config.toml
encoder_arch = "vit"
model = "model that predicts nearness at each pixel"
encoder_fused_qkv = false
encoder_conv_stem = true
encoder_width = 128
decoder_norm = "batchnorm"
decoder_block = "plain"
decoder_attention = false
beta2 = 0.99
shampoo_beta = 0.99
adamw_lr_other_params = 0.0007
warmup_steps = 1750
adamw_weight_decay_other_params = 0
Rows from block 3 of the encoder of a small model that predicts nearness at each pixel, named by matrix and row number. Rows with one number belong to one neuron. Each number is 128 + 24 x the weight over its row's rms, rounded and kept within 0 to 255. All counts start at 0. Numbers have three digits each.
After each neuron's rows are labels from the 100 images, of 14976, where the neuron reaches its highest value: "strongest on" is what is common among them. Only what is clearly more common there than usual is listed. The data: larger renderings of crowded toy scenes.
# fc1: MLP up (encoder.blocks.3.mlp.fc1.weight, 512x128), inputs 64-127
# fc2: MLP down (encoder.blocks.3.mlp.fc2.weight, 128x512, transposed), outputs 64-127

fc1.44:111137151143134173111133154148119105148155140096165117105161132144141090133132118127146122163135155093106078112137142116150085130128133131099082097139180144152111149086137170152157165173129115
fc2.44:156110144103132132124145140108152130167088135147156145157165156146115131120126149123106102100095108104144137089166122120159154162148156132125086137138170104132146084095139132194139112101099124
strongest on: hammer

fc1.348:134119119139103144072130127118115125123176156108075158100127078162129086108154124106094108146107147144133087171085126103135077171117166098151153121097103158132146113096098128142138090118145119
fc2.348:121150149124142136123165144122107183165093195131127145090143127161103109134092119131122120151138148155113126132132148162115167133140170165170155124125136134129101126123111153140137113171144121
strongest on: yellow object

fc1.48:142142122101150151059153135098100102145109167096109150131122111146101144072117139137141131116120147110130134119166139113089115110123123088152123121095100102068141171114137131131112146116060140
fc2.48:114139097078160138107160153137114121126109138110109140154131104137086105090103128128119120107149147145115135085137142140136071148136093095154079122153121125082163127141100184129172119135061157
strongest on: its colour: teal

fc1.435:132125145150129089157123126114143094115141097132126170193164139124142089109146071129164103123146168160117125128127099108135143131118109131134189133135149078136078129138167094082122119157152154
fc2.435:166150117108151121121165113156125155112137112113179096132127147175140156129100095128131125148140106143134094157114115116110145119132127131129200105115158143066110115143158131106084154137165166
strongest on: light from behind the camera

fc1.144:119132131145116109129155057107136105141101162139099177140125162132094088125115144138141134171138111144121102148165143129120119136165094147150187170121180135093125165115141112137171137119132116
fc2.144:140087071140133148121114168122086121133156124139172121139091146131147171124153158124113135111108112094124159105146137098119148139116179142150107123139103138140149096146100133130095148111099123
strongest on: bottle; hammer

fc1.207:120161127129126089102134060149096083148110112121162126132164105134130089141142182129147138106117126147137129149107105120136174127126123103101127114165160124116109106179123148121148095116137109
fc2.207:124110130146163070120126118140110115168089135114112141108120114132137129118163150111086122107109137096116170099146124146178157143131113154129144162090118135148112138152153103129164170161161127
strongest on: red object; its colour: red

fc1.366:134123147136134091084150158111111136118151118117144171122136144125191129124137144096161103129140152101094136131124166082103144165152130135140099111142171146106131139150127119102129126104110080
fc2.366:147090158122120095106134132161141109123151108126137137148120132144162120111139170089098093130114132114111105062142116134164098117113132104161102133145125099100168116117150116161093101106169155
strongest on: umbrella

fc1.323:132099152163152130128105110147109147106111124127164133117134104137131066138157137086147114140135070113139118129177082117121129108113142119152125129123113119153115113146093169136141115120129140
fc2.323:164079105097079158109123176163121097125131115131169131107121102117097121129138093122119159115095140129168123131160111173127137103112146106121169162102092099116165123108082184136117093141149122
strongest on: airplane

fc1.486:100080107120135173149146076117153104110152120133147147150115100109194113137152142143160160072095168106168118176132130131109114140174089076115158130135115132168139122165111122159092113155123128
fc2.486:132087142160160113117162157140126117152158220161129117116087146081130091145186111164125131161096123138145103164115123127108148111097119168158092156156164131119163127117144111141123106129137124
strongest on: its colour: purple

fc1.128:104102102094087097132117142086145134196136120080132120146122092134119125099077128102133153110092131141145140135144124130084126139109115055137121123111110162099090085144091081121095144136120128
fc2.128:147162108121128117127137113139163143165128134073096150146139115140111091131180133131133135117148115132131110105161135138088097109097133113122128137104085155102111109147096109141112157125079128
strongest on: ice cream

fc1.129:116101119127095111129096085090131126149160167100135128085170096190151095161114111124127159143138102100173103164166134110162115110108174090163135123142115100105141140120113109128082119148150123
fc2.129:127141110142133116121071178117124144141125140127107126104144157129127149138096168117124127159162148093114143174140150116123118078133128140163124111113141143088096071123109126139134146130135119
strongest on: airplane

fc1.338:131143137154115141108139150193115147094119113156118109160125158074140102099090065094149146205116124086127141144168141114146102137136127140121127098121152123129135089099167122152145144134120112
fc2.338:153117125127142143130123106063142094152107171105129146107112122170118152125149167169117087081155099138110118128134109150124122107092120129144130168103118112141111172151104120110113120086140124
strongest on: count: six

fc1.378:123124102145092131150111159122134134148136121136132149104130167135083126137148101151078100102135123150086155126150108124114141119115147136154126096092112110142107157142140125182090180101149118
fc2.378:155143132107138112104171103147113146122119083104130142136096086109122141170099123113109150107162129065195103130087113128117136149184114120134126137108114139129124160133121128141139098092131123
strongest on: pine

fc1.453:133116085137086149139144119130151138094138125195065104150110092141153144160115126147110113113103174087134119123096092133045126127153106125111130141135164118127089123135109124108105083079152117
fc2.453:146083128117076130087112081138145131081115128140122145105133128102146148123110129145105152143150148162160117127126122112187125106160134142152134091150132127083155115167153151157091115105141103
strongest on: yellow object; its colour: yellow

fc1.210:129102090123138110099143140136153105127127143138168135176164121150098136139086122116154111126106129102121108160077108100102113127138141114129136119093152139121164147123145097107099129118113173
fc2.210:144118107102141121132182125119114112143137081094157125119171100125089148165103104087133121145148129131092128123058123100124115144113106147129125108119118140146102098132134094097116112162142153
strongest on: arch

fc1.469:092110126101120152127124164109093173140092116145095113155148121153129101128154118141143093111113085126122133146130114076117105144114129157147131165150153167149109091140158169113121160140118079
fc2.469:126165144127126106107172137121130124144094087110099125145118125138109118153131157148147106080090104135134083172128141120147107112131143161141142203148150165118126108145156142120066164110142113
strongest on: its colour: teal

fc1.239:148121113112134099144191130128092149148095157099155129129139151147090067154137104129136077115117122111109129121123162102090136125116134150169138090138161117091120134150133124141157150088131118
fc2.239:126126106166130119148108129129115196139149143108109148111130076147140081079157097091128147099159139144157147110108123130102129130155086117159106137143152127107149190146149154145132136087131105
strongest on: light from behind the scene; count: six

fc1.0:091141141159108163156097121176150139144155127153116149146109118155156104121078132138114097144169164163085113110093113137096083166190082119114143138136131123132142155133094134166126095114117107
fc2.0:131132102100143080112136136139124117125093125128119095104152122090109138118120158126115163127120103119161136129131090111175139098061156148129118132081100158131073139141166118104104148128145139
strongest on: its colour: purple

fc1.404:152114135107109101110148128157181161157126150077115157138139117117099085124126137121129111098084135089130180103143123126111110157183127117086126129133154101124101124115087150115142175110100123
fc2.404:100129112153109133108178112146126135118120138152095071122123155137145134139130124150153127109165109099110164160090116159105148129165138113135138122119144120153145107091118098075081111194134091
strongest on: barrel; its colour: black

fc1.267:097159120136129115149120138069134131125139162126132167143130151076092117138141122136082099138109168145143134123088142096108137105095161119119138151102077164129148128085125128178171125148124112
fc2.267:083155123129146109135133087130149107146133112089145140130123143140117096140134132161091132113147135138110157128089113098153142137073146122134133124077119118112094127094123108116129126143101111
strongest on: teal object; its colour: teal

fc1.28:077151149093163128158171109128126119154088121122116148139116153080144110102139144134181167096122155107105135146177110167122128078150117112115105171167157138073157121101109144129121139102129119
fc2.28:144134077142140146140144119141145127167144098144086099156118104137213132142150117080091120142173095083180122104085095122133119162153122139153135122138110130163108128146120107144100150149108121
strongest on: its colour: black

fc1.460:107122102127129118160154127131122115135114176145139092153174134143110093138127125171081144108128100133159153155146163101064122144116128124128116145065119106134118146127108155133119089109146098
fc2.460:165098068109117109173128154128123142116107161139147092124104081129116120130107101157113119111119105166141112096124169137137106107145136136135120144081105106149178129094129132157112119123137121
strongest on: airplane

fc1.362:106125109126127084102087094135169138109158118154112144108115129151167124133112156137104118065139156128125134141089108149129111124182142097133112143110128124113131139111120136156064167169102114
fc2.362:130170155151116092099069127144177098156156131140172071141113171122143125151127171147153107095112115074155108138109111154107131112151100136117140100150140100108111169167094148149119128139158166
strongest on: its colour: pink

fc1.201:190124121153100091118129120142095132153151085154152116117155130182121135117146136148117068094110135092137135111138107104106098127092099149138133140151103134118133180119130143146149140129119116
fc2.201:131126143171071135075117114107127117136146111133110089141123149123099148060108130102163111116093157126140113137106131160132141118170143145158107167132144122116195179145129149154134104118148168
strongest on: bottle

fc1.448:109089125090141144131159129175140123121154099153170145084148125169128127140144132080126128118174152140120139094099136123159122134127158124090141143093148141107122135182126136108104123117120135
fc2.448:100077142135129150160177136110152126130151135118124157058133105174112141133146123073090139067147135156136125127124099131132165192147105127121165142105147140078126166159084114127138127147118103
strongest on: its colour: brown

fc1.242:166086135122154153116131130151101114120128089111169099101142095121127132117131129125149129135103144133088132148140118115117163102087107091120121156093136159102196150205145133109130113169111113
fc2.242:128117143077121155144140108178115121118123125144142156163105090120089106105152141139143164131124172111117126113135127143104110154066152109144096139143130130127127121136093081105136105107111127
strongest on: boat

fc1.422:122131148167085105094069112104109145117089125094117157111100163105094129122151149102144144129104131132098108122134140114113113140124121152115170136107125127092165119095154108140166108194119123
fc2.422:110122146126128136130135138156075101145132141140145182095094099158138096156110127152099099111141127121158142152151141179092139123156117166156135156119100153145127132171148147144131166117101147
strongest on: blue object

fc1.67:161109139148096122172134144153094146095179128174095119187112115158139105113100158119119129158145108125158124125111134144083111109141145096133155094130083129129116114116144101077101115107082137
fc2.67:146142113090154115110172149153144136178143120113130136115119179130102147139142116133112128114108126114099122106082111138106131119141124124128107137134103130119131153159073145185122162165113088
strongest on: white object

fc1.116:154152160175129125147106072102138149106107129105139106143137156104150107123113150092107161112108111122135094140155136123107137134097072122142129172134114075146114153078108080153129097124105128
fc2.116:137116097120165146135135113113124128132131191105111149140125129094120081099082144121184129161095138123139120093144144127142128103115130096143124152111115140090128156108172141098146117134105152
strongest on: green object; its colour: green

fc1.145:140109125132165140170129150153171143103150129106140133076116106157105135146167128124139126150148125138128115086158149094132089108092118128159129138126142112105126117112141124118098099139195167
fc2.145:128154130117138179148134140154092174146100097142124097134130164135149087089151151134164120097086152147133132147097130114142123104155177089149142143128094069152139084136128122136109134129124103
strongest on: light from the left

fc1.91:079158162164100151123132115102110136074088133125175155072122119160140151139157097138124123120072165112077142104128145090116160134112123128162156127150104145127129090116123176140128115170146138
fc2.91:084115138140134144107130131129086171109133098151108148105163110145121110126128104111135119144135123087197151180165091153131131136190165135119111147142154117132101102103156136140126141116143132
strongest on: light from behind the camera

fc1.182:100146088145115159137091110144131112140136172142162102100130120147132111150108158086128142085119150078127080160068128130086151174146136121109131140131151141101112129119160127133145073125111142
fc2.182:163121179099149153107170160112158136132109159121123114090157114111137126171096165103143121126117159084114078132102178145110148185126134172108129163129128141130128104174089099116158101126139187
strongest on: barrel

fc1.314:106138100103105167121121123126132099198135123119109109134107100129134108077140179148142135113117119127115121134109118159121107131168121108138131105117107114118097159128100102104061082126128183
fc2.314:126159132153108137133152179065121174197149138126096115119136156122122144134154140123128153106157140075110104113135164100100101135160158134115126154138115134106105119152108119181108138141104175
strongest on: pine

fc1.23:150072115139119144079140119158120100152184162107149102131116074174090110160096158135122127114118161109146154120133106120121142168140128119140093115112087117108142081127137124090150149120146153
fc2.23:109077185112109132089115123110160121140152112119166068153095135171103143127120107151127126107117128095138111110139187102151113101133115138127150160158096112187152194118103145118123108105158135
strongest on: ladder

fc1.268:134153117104125151133119078130116139120124154112166116092117138103092127167154132154118107115128097170151109146119160110110119158137122133107158057171097099117132110108145136084118111135126167
fc2.268:147127137118103148159125133112099173128087120180097109076129125133116167074095167154122108101175152144127145145107079151121156091114155144142146149112111155125119095117135111134136108088136134
strongest on: light from the right

fc1.462:143150109123120104175136114109101125096146146096129123131168132114090124118136162158108160158107098159168120109124119108104110135147101084107118122144108060148143105151145088118130131135140120
fc2.462:176110116098168145099101137161138121146104130137126146093144120126131110120126110154121168120103140153184089117145137088137125115168126109097154153097148110122100169100088099145166116128159174
strongest on: white object

fc1.442:114114120113124115116118116143127153153138148178161144174144128141143154124128076119130088151137168051163060153110107145117105114166119131124128162112124139145138114134120108127134132079106130
fc2.442:177158108140140146125105152157134118124150129108106125086155089155134108138141146125155140114113086162101095139130130107124153125099133149133105104165124154131085131128119180157143115127115092
strongest on: green object; its colour: green

fc1.204:134121109073158135155139100149060145079102115108102082177141122088089120113136119122124143140135131104128109136131108095113123140148129140130133166097113128128125107110118093116133165147126104
fc2.204:126123112115103141157123158125080112103128090101120144126150160115094140092118160127123077115098107191142079143147103129137103163130120162128108147132091135121144184128093075121123146117094112
strongest on: yellow object

fc1.498:115172112124121172096133092129115127042102152157124082101138094161119090105147157095148120127089146111150119149118141105121141110158089146131089133103131071153138127079116099146106097113148131
fc2.498:083161078114137171168126101135109128067131140118099111115186099157107088157122160123127147149106110118130172166121180151106134148126147176095138100098123107146124161098167122094128125120169108
strongest on: its colour: teal

fc1.420:130117118144127082140132112103058169112110091128114152158106131163123112158110109117144148167145137127121143173100114117135147133128125127101140086125096128154141107106134102094140135121126120
fc2.420:111128151127103115114195139114134161128136145103132123131155146116097103120129128135164126142109101115097108110127161122127133151151166133141174141101080142084148106124127138175127108159107120
strongest on: its colour: white

fc1.94:164132111123101119138116163087107080133114125120129124167121152120150117146122086080147163105150119142138130130137107149171115135098151132171122099115153129117130115090133133109117131084119148
fc2.94:099112149102133111098139146130101087127128145116136150135153177099157169120154157117119149130114143124165174139137109138140119141103121155153132161155161153088111139140163156080118132127132142
strongest on: black object; hammer

fc1.133:117110089125137095143126136108168125143113172110107116130128168140119145110170148115140138146162156092143139128103103118122150121154116122148135082152119131075129130106113174127149103110174140
fc2.133:061113126132103085139154150134122145097117150130147187155129146092115134140145151114120154189150159098152107165114136125109102107116095135120149106140102132092161154085148131139169140133187107
strongest on: red object

fc1.443:133103139113141113147115137127090117112131128114112144145135141136147130162167117081105122172120132133160147129137125114134144153099108112105066111097125171116144114072122130145106137126129105
fc2.443:114139104114135108118130156108117123123142176113146167072151139117134123155111146121105136144150107159138109145110124137145173149111154113140116072135107151098145104127160107133159115111097171
strongest on: red object

fc1.227:138139121122165105097107114132106160123155131143107150086105089145149148133127167095132135145133097109103114135140121118169187126071141138109129141133109114128127137142130127109104134132100135
fc2.227:172134133152136162162092109122117156131144135178105146121172120105150176131155107149159145115134114113108111151104113104151130125147117140135153134117101141106125147124075151127156138143115098
strongest on: its colour: yellow

fc1.421:148161134112168099150118157164128122144162134101138130163110113123145158115150123116108114169111132119137111099105144140111105138164113155108101108127127151128131118116099113101105136120095099
fc2.421:146175130095180137113138124165150101130100159111144139084141129168108122092114147094166140120110151111148119157133102135136133089113139131103117142075109104158121137117092155107126135144095131
strongest on: umbrella

fc1.293:146118099144173115107170157161124087140096109114140116131141130126154131174105143121168138114137109112068122146126123107122143096123109157117096158128139157105128103147086127160108132138136116
fc2.293:114089117141130151140140129112171136089162145097117164109159108132152135110145138110122154107124130121161106141100186122138166128116132130160150159126105130106152119178076117172122168115157138
strongest on: black object

fc1.483:122103137173138151136123057121087172128131114167134166102134125124129124132088148128152102104117120084123106113097136099100104155116124155113100093139112141114121088159130130141141146086111099
fc2.483:093108106149091126107082100129101074140116123140109109142112130156103132115131148135156122154087082178099159119189146123144152152165117124159074165136188139114159160118103115168160120125144118
strongest on: bottle

fc1.263:109118101138139137165154080155102096144109138132148095112104131112133111157148152142093091138128131098102135153066136142097136128144116090104105106118160158186104125120092101125100145111188127
fc2.263:138093112155130155137154160134140157113123139135139120123136163102111092179142159100154094119145066097137085129092144166116157126127143095149141127125135163155128135154128122149077113138152186
strongest on: red object; its colour: red

fc1.110:156106143170129113115112122127088138122184164104169089129121148148085157156111121152126119117116140098141167134142116115110155159146094104085162129121120126130128146163135126117088118100153135
fc2.110:121102161139169164153129114138121141133141136128083167126116117125136163138128086115152157154125125093106159114112147113112164177121071137101080124120081120128130177127112113105097144116133179
strongest on: count: six; ladder

fc1.313:084095147119101137088090114110127133141098087114107111161146097133145178089174099090122160177105184099122144113116140118144127138135113109130111135112092142112128132116133095109113151122118120
fc2.313:131148159133135134155107102103131170145112128140137096154158131124114136139130096131147150156127141090132144110107134125191093123165099095143155152116140153138125113130084108135122153148122119
strongest on: light from behind the camera

fc1.178:156126139113139158122139115127119111119107145105144141106127150143107136122107145126103098153070097085086116128123128099171136139117153141121124138105140146101123115114124145144121079167163146
fc2.178:145134148107110142122114142074129113149099147123138097083155120094110145115107070097149127133124126107152154104128106139102127145164148122127135141149155148172112138145068133164111121176135150
strongest on: hammer

fc1.494:153127113158169103121136074105086137076101135165142107143144119120153113133143118137141131156119157137090120130145172128089148132123101123080146170176153121144157130178170138096129167162107121
fc2.494:133146126124161120123136116110172116162163133138127113162132182161133129132127126142146140112117128118145145162078108097133107182118140157132115119148137180119138104105121112137113116146107133
strongest on: umbrella

fc1.419:101136099124152118139126105113126095144123113137133177118132121086121103158135111092134121173133211134114109144079144114113170125107149121134151119118116110161104110151097111148127107127153111
fc2.419:154140099125136076153151141127180121120169159143116122159148128112117124140148163094135145135133143125139081153090175113145117143154143149095147115126125107166105081126142140139156091153129119
strongest on: its colour: purple

fc1.444:124144123084182116117135149091118138162100103125170154157178099104116082123146116098146081081127123130120131130116143124131109108159116134124067137132128101153147140129112188134142128123163131
fc2.444:123092111150092113130087139174154082109170142149109051141128141141131146137119125139143122117155149132142058176106134123130168146135154130120180131149155162145116141168107107124125136110097122
strongest on: blue object; its colour: blue

fc1.219:106130114145114101098149115116125113100113145102091149098124108131127139092149148112119091110089159068116138127117103118130140087095138111118151096121129119135154134143127162151095125131109177
fc2.219:127125121139118138120113140142144122127182141124099112139101103142156146124143092156148120155091118132138139153128117140107110087135109152113121102085114090121166167156129150095126150191077159
strongest on: its colour: red

fc1.15:152106116138103107161144104124124164094135118124129147143106160156150114162092139143109126130103157124137093140147117068076124119172128124125098102166159135092130134108117108157149139158159091
fc2.15:140102121145071096136135143143075093173129126115160125093144141121144107118066167114075119124095186130108132141134128065113126121181143135180132109139155124144089104138131145166122122123142113
strongest on: white object

fc1.165:092128096087156090158142109093097117139140159128164127135117166117169116106136125155145122133121093103148089141135151109130124151092111125124119145139147130149161171137119124099107100139144128
fc2.165:172112112104130163098105141109125114150149109174129106095108109116134108097107159094130122134137172120128096109118119105109143128139088165112129138111106134151167077147124162152103156139135174
strongest on: umbrella

fc1.347:092157114134147110151135095135096140108135108079129163127130146128123078136124172088142128151085107140149152105107107157129149109122091110152170134124112150068141109142092134115132122148104110
fc2.347:148136151113127137150123090141139152140125152067115182140149097145104095150121171111145119168141106124115140133121101162145151140094081131148109151153125138122138134127108149164107106142144152
strongest on: teal object; its colour: teal

fc1.3:137139150124172117148115123137152096121066137125114100124101164175135127167144132135112145124114147137119106141116095090127094095162141100085166123095122119133155144082082097086118155142119154
fc2.3:172161167145164110092173121144148118081114147101146145135132101160105142132113137147129101106116139092099127144105112120076139157142130148098118123119097125153140133154133104099148109123137168
strongest on: light from the right

fc1.305:164127117150120143121167117186128120155161139109146127066138129094084092123122152205119153132109112113130152079147140087084161149113112127161071131107120127156163115138177124131109141141092103
fc2.305:104127121114131128099104159090132109119089120140127126177124179126183158162119097108133138120126131108120128144099120121190107128145123164138146135128129126125136180120156138119132151143129164
strongest on: umbrella

fc1.104:106147132073142070114120112147133113154123181105103075133149111134143153120168145137158160116079146122093104129152187122095117129113109108158102092162155123154136091137132106131124130103113108
fc2.104:140157131144126112113096118082184116144107140132131165177125127144146116101158107160128155125123175118144144130128138114143111111137122145155162088140096168157114122087113131148169136187114139
strongest on: pine

fc1.391:114156112129144144191169129140160174118140151183088136123160154105154146154142092141148128099150129145133126102116168126113129125169139132127054141161104142109101139078118125157149165092134101
fc2.391:113118105134129133117094124166149145139133113124135099140143118099147135148160157126150136115125094120142131139122104112164113103158128109152141147141095135157152190138119122117142126126132169
strongest on: teapot

fc1.213:117138111127165156130124100103074151169118137124116184108133124149110126144097103154145120147131088150131127145116137121173107149055102151096114096139141099105117097100140089133129168100187149
fc2.213:093123161168151115144159149130148153156127116150101123138153078107129094116135173145147142123119145168090156106117102168131090154131125152100124177140144125109133130128144126099150130126125069
strongest on: light from the left; lamp

fc1.185:151120054118123108107127108142147091087133133112136124138149113140128145149150119115142112096149119047151090109139149136103088141120112088128158109139158099142128151137164166122121159104143095
fc2.185:129150117132147145136107163156132119149155105118200103124134176096086103099101111116086127162153117180091121175136121125131119151114138110088184150175103146133121100080122137171152132137129159
strongest on: light from the right

fc1.311:129145147155109113114129101119156120149129145121093099113151127154118130155086156114165119086096104139104163173110140122152171131113123119153130137113146110119114114081159116126107150119128116
fc2.311:115147098103145139125101132139134123133128121109146147114146163091140170138099151099146096078141120122130125112134096149125156132122169112167113144106140118163159104120142142138072129087125119
strongest on: its colour: yellow

fc1.41:093152102129135147122137132104094083132096128127186107158128123122123099077117098133168129127143116115094119136111127121160165133104136106125138152131105171122131092137152161108173134123135161
fc2.41:143067141124125088142093113152114149124104111140087146079131138125144171140153132131135135146114145132160144108155113104121117126141154136171106053154138120153135136110113161158107141132093123
strongest on: red object

fc1.226:129092079105101172108108133130150145114164126104143148119141140124124139129142110110112125157083139156134098088054159121129095112110120127116100160145106165098138093093111146124062107114152102
fc2.226:117059121118085154135079101119104122078151153156127140143119119122106144142178112090119151125123112142102106179103193135126122112162160143130101123147127157162104135093097128070143157113109083
strongest on: light from behind the scene

fc1.300:090150099175129105150114132117129124135121098103153108128128109157119136141116147106089132116072129121088140139116146157188044099155094086138099139167065148140126129121107116146114148141123123
fc2.300:158153147080132153104127117165102106130121155159123169109138132114094126121142104117160138185150123148114104135106095096121173128116155131136126102116161100106162100153139115115111085111132131
strongest on: green object

fc1.275:159132091128170140118104131094102113121113133129144191131146142149120142146142147093120112109117123103102084130124148160120116086160097133119122160104124124121154137155085140173122149130122072
fc2.275:136143136125089097148106117138104138129154131147166110091128099084122154140125165140131125116163130094125162165136093145188118114134126156155106106144093123114127156123121128123133147160134168
strongest on: hammer